config.toml
model = "self-supervised image encoder"
dataset = "pictures of board games with random positions, seen at a slant"
train_examples = 195000
image_size = 32
crop_scale_min = 0.3
horizontal_flip = true
translate = 0.12
color_jitter = 0.4
cutout = 0.25
method = "moco_v3"
arch = "resnet_bottleneck"
norm = "batchnorm"
hidden_act = "relu"
channel_attention = "eca"
depths = [4, 4, 4]
kernel_size = 3
stem = "deep"
avg_pool_shortcut = false
widths = [192, 336, 576]
projector_hidden = 1024
projector_out = 256
projector_hidden_layers = 1
temperature = 0.3
target_momentum = 0.99
init = "orthogonal"
residual_init = "none"
optimizer = "muon"
muon_scale = "spectral"
learning_rate = 0.015
momentum = 0.95
nesterov = true
orthogonalizer = "newton_schulz_5"
adamw_lr_other_params = 0.0013
max_steps = 1700
batch_size = 128
epochs = 1.1
lr_schedule = "wsd"
decay_fraction = 0.3
final_lr_fraction = 0
warmup_steps = 80
weight_decay = 0.04
adamw_weight_decay_other_params = 0.05
Rows from block 3 of a small self-supervised image encoder, named by matrix and row number. Rows with one number belong to one channel. Each number is 500 + 25 x the weight over its row's rms, rounded and kept within 0 to 999. All counts start at 0. Numbers have three digits each. After the name is the row's rms in percent of the matrix's.
After each channel's rows are labels from the 100 images, of 14976, where the channel reaches its highest value: "lies over" is the class under the peak. Only what is clearly more common there than usual is listed. The data: pictures of board games with random positions, seen at a slant.
# convs1: 3x3 conv (model.blocks.3.convs.1.weight, 48x48x3x3, each kernel summed), inputs 0-47
# convs2: expand pointwise conv (model.blocks.3.convs.2.weight, 192x48x1x1, transposed), outputs 0-95

convs1.18 129:537494493530503488508471489473502510475512519505526502501550538460504499506510498462453508568522554534514503508527489478504470498479505544500481
convs2.18 116:494499480451490448508464491519502485514538498534477487506512463503480488471465526540507461545495511504460473510494502513486512510526508489548514518536520464464490500483475507510487475493472478510501488500496468470476499504493528497484480460460512483480488515520555516519478473457519538492
lies over: board

convs1.12 098:471513522495502538501526495502484505480536496481522471494512478502533484468479507567508528489477474498508520555474532528545524497503472486445505
convs2.12 095:473456454464507488490472476516488464472491454481518498480483501489475516478485495477507485494489496514526480424493488484525520538490526481500492480549477462495505476483498495499505533526485493486464490476499495464524464523453509512496525511521477463476514504507514475478500503474484529497
lies over: board

convs1.30 091:454486442473480482468520484456524516568493538501541520474485508498485484486488503477489504483502516472516512492483478505525527511507551509499531
convs2.30 102:514509521494495501541537546490466510509507500542486541545456505507524547529531484497473514468482489497501547500478527505510471510479502517513487542447487525514470520493507494470527517494456535497508497477535499552511511490571523498522493479514526497453476539568518472505519487457531517498
lies over: table

convs1.32 106:490517494519514476520487497526537531515483535523479570480473513479523519500517508460534512462503501473546510479456483472505512473466510510523526
convs2.32 097:501507482499491517535512508447461514477502528460492520492483521469486519465512499518502510555476501462480536525490527479501474571543508462502508516474527507500505537487485528506512489546533520491462503490515505548482493462502510499489513481506476510492537502501492498459465503525476517505
lies over: table

convs1.44 113:516493476478475512491463526487469483548488522487526553498498504475491484479525560477530489501480524470486548528507461516458501511501504532521482
convs2.44 095:500512501512527511488514514505483532499494498549525541500505469504477507535474483465522512508496496428496541522483489515470500498431540519492485509493487558495497550499513483482502476542530494535497458535442448510498519487541513477540498481480483499493550467514474537486532498509474481504
lies over: table

convs1.1 095:490523534495495510518480495524540505503492492542516509478491501489545473512516518524519557504466432530522518499518492468540518510538494494526464
convs2.1 104:511465489465463510525481516519457480471481522487511493515496461510512485482494470499524506468508476496556482481496489492506458569500487475560488456514513488476479513488505466514500544550583503486453523452489484511459530501501546477498520483521523494436477463475452509495485547500494517509
lies over: piece of the second side

convs1.34 110:491507522517494488548462533516513524570531510470528509489510554515513508460539509485556494498468510478495497486517528510486488514484489488482527
convs2.34 100:492449498505500524520458458481507516465513541454464492492490538539494495474492531462511470483504486447464476533482418493497486531505489499534461477458508500503468514492469527475475459499492464514505500500483486478536509482484471507459512494469491509511494511482539502492473511509448502495
lies over: piece of the second side

convs1.24 110:487511559488487524487500470475520541516463530459507544499493542535494503523488537488496541512490492513482496462520465519511479479462527506499532
convs2.24 090:515493485517512489503526490469513520506521500498472498507436483516510505538486543482463492477484455506484560510501518526486466482504518474509493485476499511531509485531499508516490472498510527567501485460483493504460560452540501503452489523520463504538478529496527500509452487475507536536
lies over: table

convs1.9 100:501516489555515485499493543471472491500500499495475484482490492529506504514522459490567486476483469532504503504538462525531484480536455517491461
convs2.9 115:485456470514491477473523503451511481518472514530471495538486517515526465485504544464477515506495477488471503501458502460480537499470471513532514506525497471515505470547539542469466525468507511485504519480497465499534506473506534487510486527499505521514510519535457481486481476472479506521
lies over: piece of the first side

convs1.14 104:472522524495499521521554483505548505512486502444480493494483514556540490514503511502542490539483507529534481529482522498503461522480487487525530
convs2.14 103:485500488491494478507493487491494516494526539511488489527475505466527526477469503507463435493458498489484497533476445534494517532523453462506480475484463469475468478491486508505520525478453488505477497505489523494488533515489508462461514514471488460527499510450502471446491511469551518487
lies over: piece of the second side

convs1.17 105:494533548516490508478486488482529546552478536465509512492516521526508481496496491487509522470468456485486496442465508479519480488472527524482525
convs2.17 109:456500500490522504509503505472479497504506498541479489464467477527502483504475456447486526493473514476484511497488542493493438524480518451499473520492520479513504486486547476460516466499518475501496501496529518543507497462506541481489481496528499526474457524498551477529497478504485507480
lies over: table

convs1.13 095:518457511489480500513523453493454457505474484465460460517515479472475497444499533481531481502501534475481504526489528490494519494519473529497486
convs2.13 101:497498478542526477450496494499559502488467536491494444516543503468464495523554469468509527534526505515533472510479508531482478495530513518512552493470533505467526481476513476508529508514488493518559496520478513471498498465525518523536511494502500464510535480526533507495516479468484502478
lies over: piece of the second side

convs1.25 112:535485485478521506472439464514493475463471491552498453494475507491500475461500503463502529456477495496453543484494508496497502493506493495492466
convs2.25 105:500505493516503517486468551513464487500497465523510510477536505487514488523566505461496466491468517476501476476517472442481495518482505489553480479461470498535481555512463517497513489455518503539477531506502466521491500475478472500499480513477488485490459465516499484524466509489510500488
lies over: board